{
  "model": "image VAE",
  "dataset": "rendered dice on a table",
  "train_examples": 145000,
  "image_size": 32,
  "crop_scale_min": 1,
  "horizontal_flip": true,
  "translate": 0.06,
  "bottleneck": "kl",
  "downsampling_factor": 8,
  "encoder_arch": "vit",
  "encoder_norm": "rmsnorm",
  "encoder_norm_position": "pre",
  "encoder_activation": "gelu",
  "encoder_head_dim": 48,
  "encoder_fused_qkv": false,
  "encoder_bias": "all",
  "encoder_qk_norm": false,
  "encoder_parallel_block": false,
  "encoder_moe": "expert_choice",
  "encoder_num_experts": 32,
  "encoder_moe_every": 1,
  "encoder_expert_mlp_ratio": 1,
  "encoder_experts_per_token": 2,
  "encoder_shared_expert": false,
  "encoder_patch_size": [8, 8],
  "encoder_conv_stem": false,
  "encoder_layers": 12,
  "encoder_width": 192,
  "encoder_positions": "rope",
  "loss": "mse",
  "latent_channels": 8,
  "decoder_norm": "groupnorm",
  "decoder_activation": "leaky_relu",
  "decoder_weight_standardization": false,
  "decoder_widths": [48, 96, 96, 96],
  "decoder_blocks_per_level": 2,
  "decoder_block": "basic",
  "decoder_dropout": 0.1,
  "decoder_attention": true,
  "decoder_upsampling": "nearest_conv",
  "kl_weight": 0.001,
  "residual_init": "zero_last",
  "optimizer": "soap",
  "beta2": 0.95,
  "lr": 0.0016,
  "beta1": 0.9,
  "shampoo_beta": 0.95,
  "eps": 1e-08,
  "precondition_frequency": 16,
  "max_precond_dim": 1024,
  "one_sided": false,
  "adamw_lr_other_params": 0.0014,
  "grad_clip": 0.5,
  "steps": 6900,
  "batch_size": 64,
  "epochs": 3.0,
  "lr_schedule": "linear",
  "final_lr_fraction": 0.01,
  "warmup_steps": 340,
  "weight_decay": 0.1,
  "adamw_weight_decay_other_params": 0
}
Rows from block 6 of the decoder of a small image VAE, named by matrix and row number. Rows with one number belong to one channel. Each number is 128 + 32 x the weight over its row's rms, rounded and kept within 0 to 255. All counts start at 0. Numbers have three digits each. After the name is the row's rms in percent of the matrix's.
After each channel's rows are labels from the 100 images, of 14976, where the channel reaches its highest value: "place" is the part of the image that holds the peak. Only what is clearly more common there than usual is listed. The data: rendered dice on a table.
# convs0: first 3x3 conv (decoder.decb.1.1.convs.0.weight, 96x96x3x3, each kernel summed), inputs 0-95
# convs1: second 3x3 conv (decoder.decb.1.1.convs.1.weight, 96x96x3x3, transposed, each kernel summed), outputs 0-95

convs0.65 083:122114122110132152124122082079173199090087136135128099137108166165118149163145177115117157106154143117104157114106132092148151109112136076010138135150152100111137157140158122145174138112069138123100118141141119068151148169118143090093123157111091124229102135130154110130024097134170122118
convs1.65 095:107147104167115098088105142148126060140163094108089168114178156098199153162128106152110057108106131109126134092136146196160088153130045118175156160116093112067121116108107035148102103121164120138158152117147118107106111146138129146114154138067062086106142076116144128136186107143143125141
place: middle right

convs0.5 104:164121110133117038131149077093153147169116141146148125160130176145096155140165118169141112146045113069154062073097127129124180123146155136128134117130127072121141160125125125106102153118114149073120089153142150110146137180109122070134130138111094134102077096124112060007123099138117151114
convs1.5 108:097118172082109139117164145184095092142114137137031103065112117126084129133112094099056094120099133138101193127143089148145083102036151095124165146154100143092140146146084125125145095114133103149098109142112109122076108118070131156130167119163144129107143083136139126233147152145105122119
place: middle left; bottom centre

convs0.84 102:127129127100107241117109087134125193168107121152128162123113127151142082128111119135116122169166104146085177085171128138091196135109120111145181079147118112125086147144208080113149148130155148204176085155073145137150114154115142065167141080115105102080119094102144105134100152123148132136
convs1.84 097:127131148171149078138112167114116120150073128128151107111135075085179178130118154096151152097131137110101087129071165110196118084129137126113080117103098137087111136140128156146114097139130108193075148197152121097101101183111087180083115106169059197135145117116131142086188108161170153088
place: bottom centre

convs0.16 105:138113187063117139088134134109146149105145148117130096141066131111114144154076131164058097000172135107089136128116141192095107089078115144100142121127205071157140117176089125132061149133120103135102141153139110140131137133123137199148123104128105139081135118155123086116139181108135122108
convs1.16 082:117148085183144117163081128171159145123099152126148123141125150162106112113187168123119202085060111137111058154144106094191126197132141117155129102106136120129119140093174132068133098149124104193106077100096181151131101132098153135119160156134196155164081126126116149130151082192156161096
place: middle right

convs0.11 098:127130130151106102158157118056154073121125117124138182088133128151168140138110042157161089127097109049091085124139094158144183127158175156097115064122062100120115157113115132112182088098068144112110178097174137119159175111109091090106072143132103128134151104090106119104071143136154121157
convs1.11 102:088160125131138156136143081101132084149139102135057144175183156104078108144103115139106126133142097142108128128078162124084145107123112171148116076100102159141163125149093106095084108194142191186098048124094069128096048175095136126155145094109158135121167165148151181141146155143087106149
place: top centre

convs0.88 103:144148109127119222143107138098106130148132125141199135135102150176123138147113049169104088074124098062021126178117147125101242100118110095094125111118109097129159150153153126095123140118107140156122133116134133112154138174110143074111130065121150129137158147118118119179108173158139138134
convs1.88 085:174146186095159122154139112075179091134051080155064057140113138169144098148147081101148155152180093143163137094124131141113120173138114153150114106161150170137108128089100177132148124142105135137105106143134159136172138152136100124106079137118120128105097124149086049049161193166170165131
place: bottom centre

convs0.77 108:132124142125131149158149106069083123125176136133155144161096102107137163068170113085043108165122116087105111120124125110086078146141152151179088129142111162131178095122114164135126133137154136127126153112161183122142076094146120156151122175138106136123107101080138101094140109130000149113
convs1.77 101:113094145138176115080089154132120098169194128137140135099127102136129089187113120171148111123119090179195118093081172089204191078087167102095179094158126125141107138131134112136071132138124142126100119139161156083094157119150122093109111070128065156135179147160117143137154126189186096118
place: top centre; middle left

convs0.66 093:144127175120115140094119113061144153160162108147134126105118126151105150127137185143183113105130119067037142091092183134171162141067157129067131122113165115155117180129142142126159106085107085125114129123140136106172134155117098161123116083139092125000097129133107068119111086121107118116
convs1.66 108:147120137196156134217134160125145094070068152104139128100122092178185103092140167086121142152166121098048140183137098094177130114132153124142140136079174156096112126182146137135163140112109066055126173165137168093117134135095159159123182105079159145123092132117125125140106112118097140157
place: middle left

convs0.87 091:129095076101128085143130110109178126094124164139095090114146133160095106118120145148019070052148115161153124153125123107134190140147105147114096136117141165090116125139109048105131094176157184106093144147138096121111143072157122092145145064135141183135136101104159134164128091152202156094
convs1.87 091:156137184118163140121156141094134085135164089189095169151107113072122133132103118141155113166119141089072143089136142083112142134157128105062169156162100147185106142123144108184111127072166124093108071137142134067104121128095099067147120098107099101121121193198088108064146086140102160166
place: middle right

convs0.7 082:176154151150028140162120149125098069107120141124138150116052144125058135091093158143108144126110129168126130138172077071108070083135093138113105117118121102139137067147082115112063126078128133104092165112172160160147129152152120109129115189155139141086143096082113060124087166158126158140
convs1.7 087:105089129193117143121127116130118126132155111161113051174184162119144128202183147078110098131079106136141127122097163138109093105081175090126162092094115140089078118115118147150126109164103153243131096143084115110142138162138077144117152111167181129112114124127166103063161126153165125084
place: top centre

convs0.64 106:120144147204142152109160140061146128102117140126122090141120139153091154154126220130139091000136165104184127130093117173132129141075146126075128101136165180086149145142106100125133131134103139130109145139165180130143130164110172151107111151146137134059089153126116102130133097162079123116
convs1.64 084:111146135116199137161105141135131093142114093168137154162108147109153141136111061155123139156093064109092137158130131138168096119139115160156152187150116116112078146152088101130112057120184115111167154065088090050082160157085124164135112142114106042188135101100140130145154136100192129155
place: middle right; bottom centre

convs0.48 109:127139124137147090136132140141134133133137092121130122093083176113132184093134124170122071132068117147153133103119158029131155200210222112102133093152102096120123114177102140057143116118132068108165095104134151138126109088115145103092143176149108110107174135126118183110123175119183122152
convs1.48 083:148090115180196120116139132135174121096159093114127181153185088135190103141166143120169187163143141111099171160138122184109232120125070124149154112089110163098132102092107079155091153144127164084068144130139083166144165101155125180097117135116106140149161123111118082105160101144135131090
place: middle left

convs0.75 089:131150145092090127128110090155079132108112107135150152098129137103146184091156136089080147078126117166117159128122124151094016129118079119084096148115154094140119106119102100116114171149085111120133180117138171103156107129159177126095122230173145113090115125113103124101112105115012123125
convs1.75 106:149059098146072112167109165096096143173159143163170144101118151141124102178155132168112112128168087079163162092092124063189130120168129092087141090148117101097167090185080115193125147116126118118086122172118093159105111147120120133169104100087138168133149166166123126105142105155213113168
place: centre

convs0.23 093:128141096149180097149154119144152094094060129068109133060105164092037148084109167097103150157147108112132089144160125174138071088157144183107180134198140160121146097124129128128173072136137112140130104151151157117130124132123065101098142155132093155127136137087145087121131202180158090118
convs1.23 077:138077198090144124063118113112117142130138069138178134166138087122169159119130124103112111113142120088090118145060118090109178157112083151133112091118126155183106112146148069152055142108158171131087095152165149145125109115136153188188138105076107080123134118173153171091106097091125200145
place: middle right

convs0.32 102:199117153115130140133130139121112156166126155148134200126105120097105149097098161107131153115097135132123126072155146095108128082072107137087077157142156092134199142141093136081121054094106104156118173121109128064138131164134095117127127128137057112116194202181187058155142155116107144152
convs1.32 073:102105127153074093118116099150196148085175098108120073137143169198143160155114147141148097187162112116187140119199157130129125197154101117151119073166206135189100144115092142125166102157143171076154121140131140158103139145130130150130128122113147153135086063078087143129131078104147122094
place: bottom centre

convs0.56 101:109118121157120126119143128057156127192113162096119166188156104147020152050160123126066137192187150129109106117136150091119182067165133078129112164160148124136146113133128156086125143105147096136130119135115051149129130155144128080145097141144140099074140127129141096146154124146172130064
convs1.56 083:139080175112186060146210107176191130118172088097122113100131172144114104129106132125145146192107112119112140145113133143126143102150150201105160115119099148090133119116146076147138096105101155169137095126206211122125088131118179121149137179142113141110126140128112112085112183129064154179
place: middle left

convs0.17 096:132120128144129109109132159087199099119129101120104138093109151119112118143083124112143119138138103067067182096149132200090203168126169098068097050145110084113147139096083138112109118096105116192128122100145144134140116157101125109178175132096063131042111082134136119109084117130075112129
convs1.17 112:176126120152114124124085139132054144101097146168190173118129156095123158112109131140081098116116159175190105150110163066126157141196111138173154145088158104116134102161167106106143102199134095120114156120135110128111161100097158203159133175121133170116142110046126079145065153075126130142
place: centre

convs0.53 096:129121138085126136081137084147089134176179118115155127110096126142161145108154095150156072000107131142033129099103110079192158162086146139122101147128137142154164153131142135123173075110126132126111127145159092086138122128100146122096117112120083108040116084125112126118144131140117141149
convs1.53 086:092162124150102094148175087067117095085068122177095102147087110116119154156085116106070135148116160133147100201103147152140133120113114126186151118154118169169087065108152070116186178132097104116118201140096093138163153173124118133100105099084080133125127083106123121063114112147176136124
place: middle left

convs0.22 086:148156150150112179117135153124158184101099193134125113158194157140122151109081168128148113204122137111196194089094139130112120079115063145106127083111114093068149163117142130150143145132108131140092136149132137116126096133106057092097127144103132108102122118124081108082054026119122120119
convs1.22 110:043131102144160100108148088131107101105104139107162179103069119135148154075156099129078089119182144134123039098130115118139136132144159148119073101168125183148139153128107238132174189181094168097124106159095162128119097156122161101090122121121093160132164099106117145137124164119132098120
place: middle right; bottom centre

convs0.93 096:154128101113188042121143147167092095127105117134092127096168148132118110112175172096105138128090148144178124125131159079119040047086056147096164121120153187083097160186093128148159148152108152103099106156190133149136116105128067113097137096157122132120085112118157128123150136158102119094
convs1.93 095:086139149123116155131136137049148131089092154139132091177154171078144132155151138092151150135112147164101113188111107127170127107103173117205123192103160063109142096165137173123128114146149124152132191076091109118089154177094148138132137126101173133119182090121094143131072029134113142141
place: middle right

convs0.37 086:094146121193150156116136130138139081095161129144111081129108119122034155080123097084134091078085147157105128122119138105213122127131180156192156152139146106144113068102129132164150047110166135156058157142097149090077126112116159089138095055134135155094141139152111091133164116135121129110
convs1.37 082:146085098109066074113115113124141091209137106171164100168128081123125132121119105153158076116120072155178186136144114125095098198160121078120127132129127115177161173168143109107106111180069105175133070130116131156082176129107124147131178200143140128114143103109100121127148206108133130138
place: middle right

convs0.70 077:147117113174145078111082128146110124110129101110105157140121147103162120092131131136131151231136100134063119127135155121082022073100116167161118161137089119152116163141104146131147015137082128100122147152182176136157147111140092078155124110135152125143100108104099102102088159136182144108
convs1.70 102:123112092174129154116085127119157178129108166125145168130133126155101164121070118126160116137118112098149050131192131153114090183130145180136100038112124108114148096138179162126127163141145163117115119081087153199138075189139161171136165064130140086103118136146143162162163054128120163140
place: middle left

convs0.27 106:143140146137143099143127112127124128134146093094125161132130098156013107151136138104128144153116146082142111115129128215046099060126067123082150116145126118102132185162178140124151105148095179143184129131131173122131123182133122162121124116125128114089126123095128063143088106227078138128
convs1.27 082:178070126092167114124111115119132102190087178201111158143055162133187168110166127127145135126180100138081126123090089115166133096129139066111098140146078110166121112170154126164091130104169128095118153117125152158144120132124078070140163179138143105135181138131108212144154119066135155138
place: middle right

convs0.61 104:161046141146100116122148073157124114133162108138131160095088159131074134104176120127024137156115134078131109079164118083110045128140131141145101124126135126154073120118116111128105154151160151118148185119134189180137145108147144117057149110131170152111132131115129066079075123156059138144
convs1.61 076:169153125078150118121115138102100171148108181108077090159078087117149198161098137097078196120144140151122100124133068110165166098147145109109226115132114118116128127151159139190116134123143139098130087157168112049086141165125168121178122152137116077105162119132125196164132151117141121177
place: middle right

convs0.78 111:124135123159097124150122120127103113098081116111171147047072133133160148149132079121138063113085116120082140135123121130214206230164126108070123103132145111137151115106115135137137135171114128143085162084118155115158118128097038139132113101108046150074143151123096129148156134131103117142
convs1.78 127:104119174095158122119173097041169088137146088140121128100102122140132091155176135062132163108150109114103153057145120081065143022111177131164142137155133153169149115127119102158150143070116153093114096138118100117086079098136080101130114122137078114130097149132130124120069155146076126176
place: middle right

convs0.55 104:113159150147049130143136143142145144067116150157123056112133144131177181105106136149100114107092135100143170094145167109129213150128198116114059108143115154113112070163106119161121171189120172101124122150114143139141106098122148113074126214136122127125136108061122077110090162117099160165
convs1.55 085:138117131149117161166149119110183187167131109108121166079155130147120009104162103107118124149127123183135127169143090076123097098081099120100104137117153107143117172070165121097115097050152171119135151083136112110136099092148107161183110145116127134109139124204176071132092144176149100128
place: bottom centre

convs0.69 089:161049107228104066110098137078112041153132133193101116105121137183129104140171138150191113176120103113136124113137168162116077109121133103066070100122129113095135138113136174117090102103105122135184152097130130119151157138124073121129112143138118129043152153117128111120158170144138133135
convs1.69 098:135152131143092153128113138130196149096152145100209136153111161137193143094217167109098122122105208129102120108105100179144082069134158157126129098129131144209138142144133158152142175144099136125092099155096118146097156138118171095126169072129129140209097122140119160149152179141132154082
place: middle left

convs0.2 099:128159096120156123128148111105154199161110124120168099130103136156117155146100076180083128100228118047031126130109155089116229097095167054169124129150130107139130155140109163112128152120092118127090114120134133097147126129105128124113137171126081102103137139107059113131152134118113112097
convs1.2 105:119123093112144173126187152110144137163133101129024077088099145148080165161131096137110170143152189155180158110117114066187113155135119204129154120130172131117137145132124072141154089122178167126120115103132156122113147152130147110148146070168161193116142124115141110129100177209160136149
place: middle left

convs0.36 105:119130166078170069159140138095140147090148112127130127187118133145158145139130169096109097107161156135139149122135101056135182012131132110146124136136048088081162138177135137126173141134077131063054151121156122070082108132132136155158159077139143112186121121152163147134105118103115123126
convs1.36 094:114127128046085099159082184141058128123125105053174112101153131067149142130120094149138143097190089146104141113137118109108125174126093146127139182148160117226130092133063071103122152099132157139157127148109186118163135090099104121143079162133151135104087138124133121150082112087100104158
place: bottom centre

convs0.67 097:114051129147112146146122120122113136133145145138170158115109129118142129112121082145081135138114113087103147178158092235058031157095123162138080078117071148121187105135144079097146155139121155119111131144137129147190131140150134173168100137119113137114108146125198093128110058177122143154
convs1.67 112:190129151138110113140132135174150144106114086165088157075085088182119103197099179096174165065122122072089144082130087167147156134129093113150176115116154120129135141125150153184098197074118173113139164161115144162100137126119084119119120090066116121105080141121116128095161173085152178127
place: centre

convs0.47 105:111093151143111139135109156095113092089143162127096093125157160127194116142138105106177098136164142159155150187141132074121069108131151096131159173186109186109177086076071135117161133164127166081089124063134147116132128110132112122112050152108216105134145130117102123205124090148102151116
convs1.47 089:173170114145179161172109110105146093068120109151118104125128158121075126158116178120128145102103109090091066090119153175160152103145085144133086081122116108116103157155090126198119112086097148085175172178139130112145105147090091079158117109135127076126140153090165090062102170063082136096
place: bottom centre

convs0.21 098:073167118167055104176108150157096099104146124149119135141099186120094143104076157087084127128032135141114131106153110217162108093144159128127135127140151077132105088131092080128082122155128162097139136172075169175162123158123124113146059176146109153120124088100160091109119083143143149143
convs1.21 079:171087133124078136062164091171179126102134122120110101099153107119114120059162181173118136082157158124119121105122075096116211131174117104121098121151128188090147126166143098112137132109106143142073185116164102143094092137085130181139187148099158115118161108180097116095057155130178125127
place: middle right

convs0.57 081:139121083177158052141120158099164080085081091177181083116089135144126134107115111140140138171196115067132127127146069139056087085156098108100089122141134142127101136095077137136206122125081129120086185112162144127136127134116119083101200120127116147159143106099096157083122159158117107129
convs1.57 108:128104161127051127164171115078110108184158153071079164116152169121111164160079153168133122085112113161091146125156165129158128149108141137145137075105126126117122073192119121121074101165139151172129094155104111113115186142080144141128157083136128100087054140157127057153049166122128127126
place: top centre

convs0.51 091:105134171135141088139117097084169127094120125115149084183124093097146152105074182142181086142065154129141112118104083042185154158143152164141136138149129166149076146141136088161206126152125111122134106102135172092129117135143044079142096092125096117047126117089139098111107114138148142094
convs1.51 086:132086080118138086089172168135130085117109119096147180124171102167179121191109082073135171168174142131085149101190166115109106092114120098094087167156119098127172103121130146120173142108172096174092139155122101116082089147186147097105111115142151151137099117149154109116171042091087100144
place: bottom centre

convs0.52 098:142055137151144089196101142168100060140134110126153159132091125092123113127116116100049136087074119085082137127106155213095058154114110133085110083123100081124142143129157142123144121195102181162099151159141148129189119159118122142190094125130147161161114105114097118088144168149161122145
convs1.52 102:136154097114146160094101181104171179096138191114108127122123104107137212129089110142178087115156097183169077124143112186141123099183159099160079103089107154150084132167140146110092152091129097120169151079168101113070143157110138117082128086159163112136091154159149131173178086146109135168
place: top centre

convs0.24 081:137144170091104101114123127084067155071159099119208162104125129109138160118141163091131139165135131159096133166135153133131075066162138119147122119105136064148141112079188130129164102175092076117135107117155184116142076101097147206178129122131121077144088072136112124096163100127063131081
convs1.24 116:067106068187140103154139127168127130198112136164185128095146169099143137081087083154160115157116067116122142139183108140158107114140124100127132162122082158096156108123090136113124104123162083029080169124091156137126177117074149139119082160108126152128108128167099091146157088099181132171
place: bottom left

convs0.25 099:123025165143129085131095105049169078175114151180161168104096108128188100124152049118113109185084136150131128106149117098067104155156152108157103068151031119124106138124159149119133157130136180125138138133121116104134148173142133134137123163103093096079133133123129107092126119127157167139
convs1.25 098:143164090201138158099155081176126185094134141135153199136145102127140149081094143155144097117120088116117139102106113196160149107090112151081103143109080132157142122147137072175111157131110159065111147129103146133111149032086084137150109097185069129163099110151156121147078155139109076129
place: middle left; centre

convs0.12 096:153103158103118229141141134180140149120131140129138099141150103121120119153116147093170074059135131142129175136099148141034126094123096123128101125134064168074178113154155120122144085155172146088121096118125042039111122163126171127111105144112120108095156139155133060133138168126106123112
convs1.12 113:080144164126184121115131086128180138122031101142156135154098125140144152074109143105081140144097130187087066180103125131076099110092167144120153123126166143132087164090136137129144112139115076148097198155125160108133167135117114132094108132080057139061088082121121106066122126134177150110
place: middle left; bottom centre

convs0.34 093:112106095192125128154086156124153092124124105126187161142103102129148129147090135077191144142135129122126136170126153148104128044192121084127058094167033142145153139086113130154150107113107134127077145117171066080136113156073119100145130125119138119082125071077119156128084135155066115146
convs1.34 115:169139116191113150170043201093097083103138176151166138143177161134118128152097155121118100129087109105115137150127132179129097200171133085144153113040161119103094094118149139104112104129126094110150140120103073084135127105132155098151153178135140129126101139065121174120146118085150099054
place: middle right

convs0.91 108:114128078132133092140156136137114155161153168150097151127154126164141130127112091110143119122018155184102138068103148062159118158081122145094103115127112147064136138126158084132143196130074144170118088116150142086124120134122122069128115060120218135163096075137131133108119053119113141121
convs1.91 125:102155155131120148132103135112174095168137117187145123130127052086105104097113044110108146114116145150118139165178095123094098091125081092196122196182133092149090128104161092084142140111139132116161162091090114164140184170142135127157125147091126076128102202078129097140177144121085087149
place: bottom centre

convs0.62 085:146082120124155114132173140070170109134168152078084095111065141126123098127119067187045101098161107133068093166151153183078077120070179127118123093127157137077142140148130139131106145114139122154088133097182142122129133133108066167147073119087155154166109099111179107142121133160087145129
convs1.62 097:154133120169154131166143132176104142137146178202151136163128195126178131099134176120149098122118152124140097091102165106171144141115115121060049083109104091132183144173087111085117076191101139146111094117125099157138147122126122203192142145160081124079118145111124096166180153131099131095
place: centre

convs0.95 073:107103172097108146115070132090114136090100109097158074130100120139174137126112140047145085133090125108091222167104119155106119066088143061110109136113138106154150161133132143154145149126089128180076153083148147127172138132127150170142054093128138154054155095123162091195132127139109119131
convs1.95 115:170091164124202166063138140140156097135112149108090138160138094126094144136096133089125130120114132118143094078121178113084157128173116145124114114146098171181114159088129095101113123039158124132133100089164091119148126093125144022150140083140105093062097161132164206105124124130099114098
place: middle right

convs0.94 112:146127143133198115092124121101130139079096098107097048120081127161127170122125206152171121144195153138164205100114135039123087093118183147100125117148119124120177131145126111136172144088145080107123151118119081146124098132146096145111165180125116128081128150120197105112115097142070085121
convs1.94 077:134176117113129148114157116170120113099148125125142151105117122081086124096097062092139101164129124178162086150133122092103131103118090116156110164132129152168147140144137138072084177134045094069149168100137142096193184117126175144086111078156121125097078116134101135201108148050106192138
place: middle left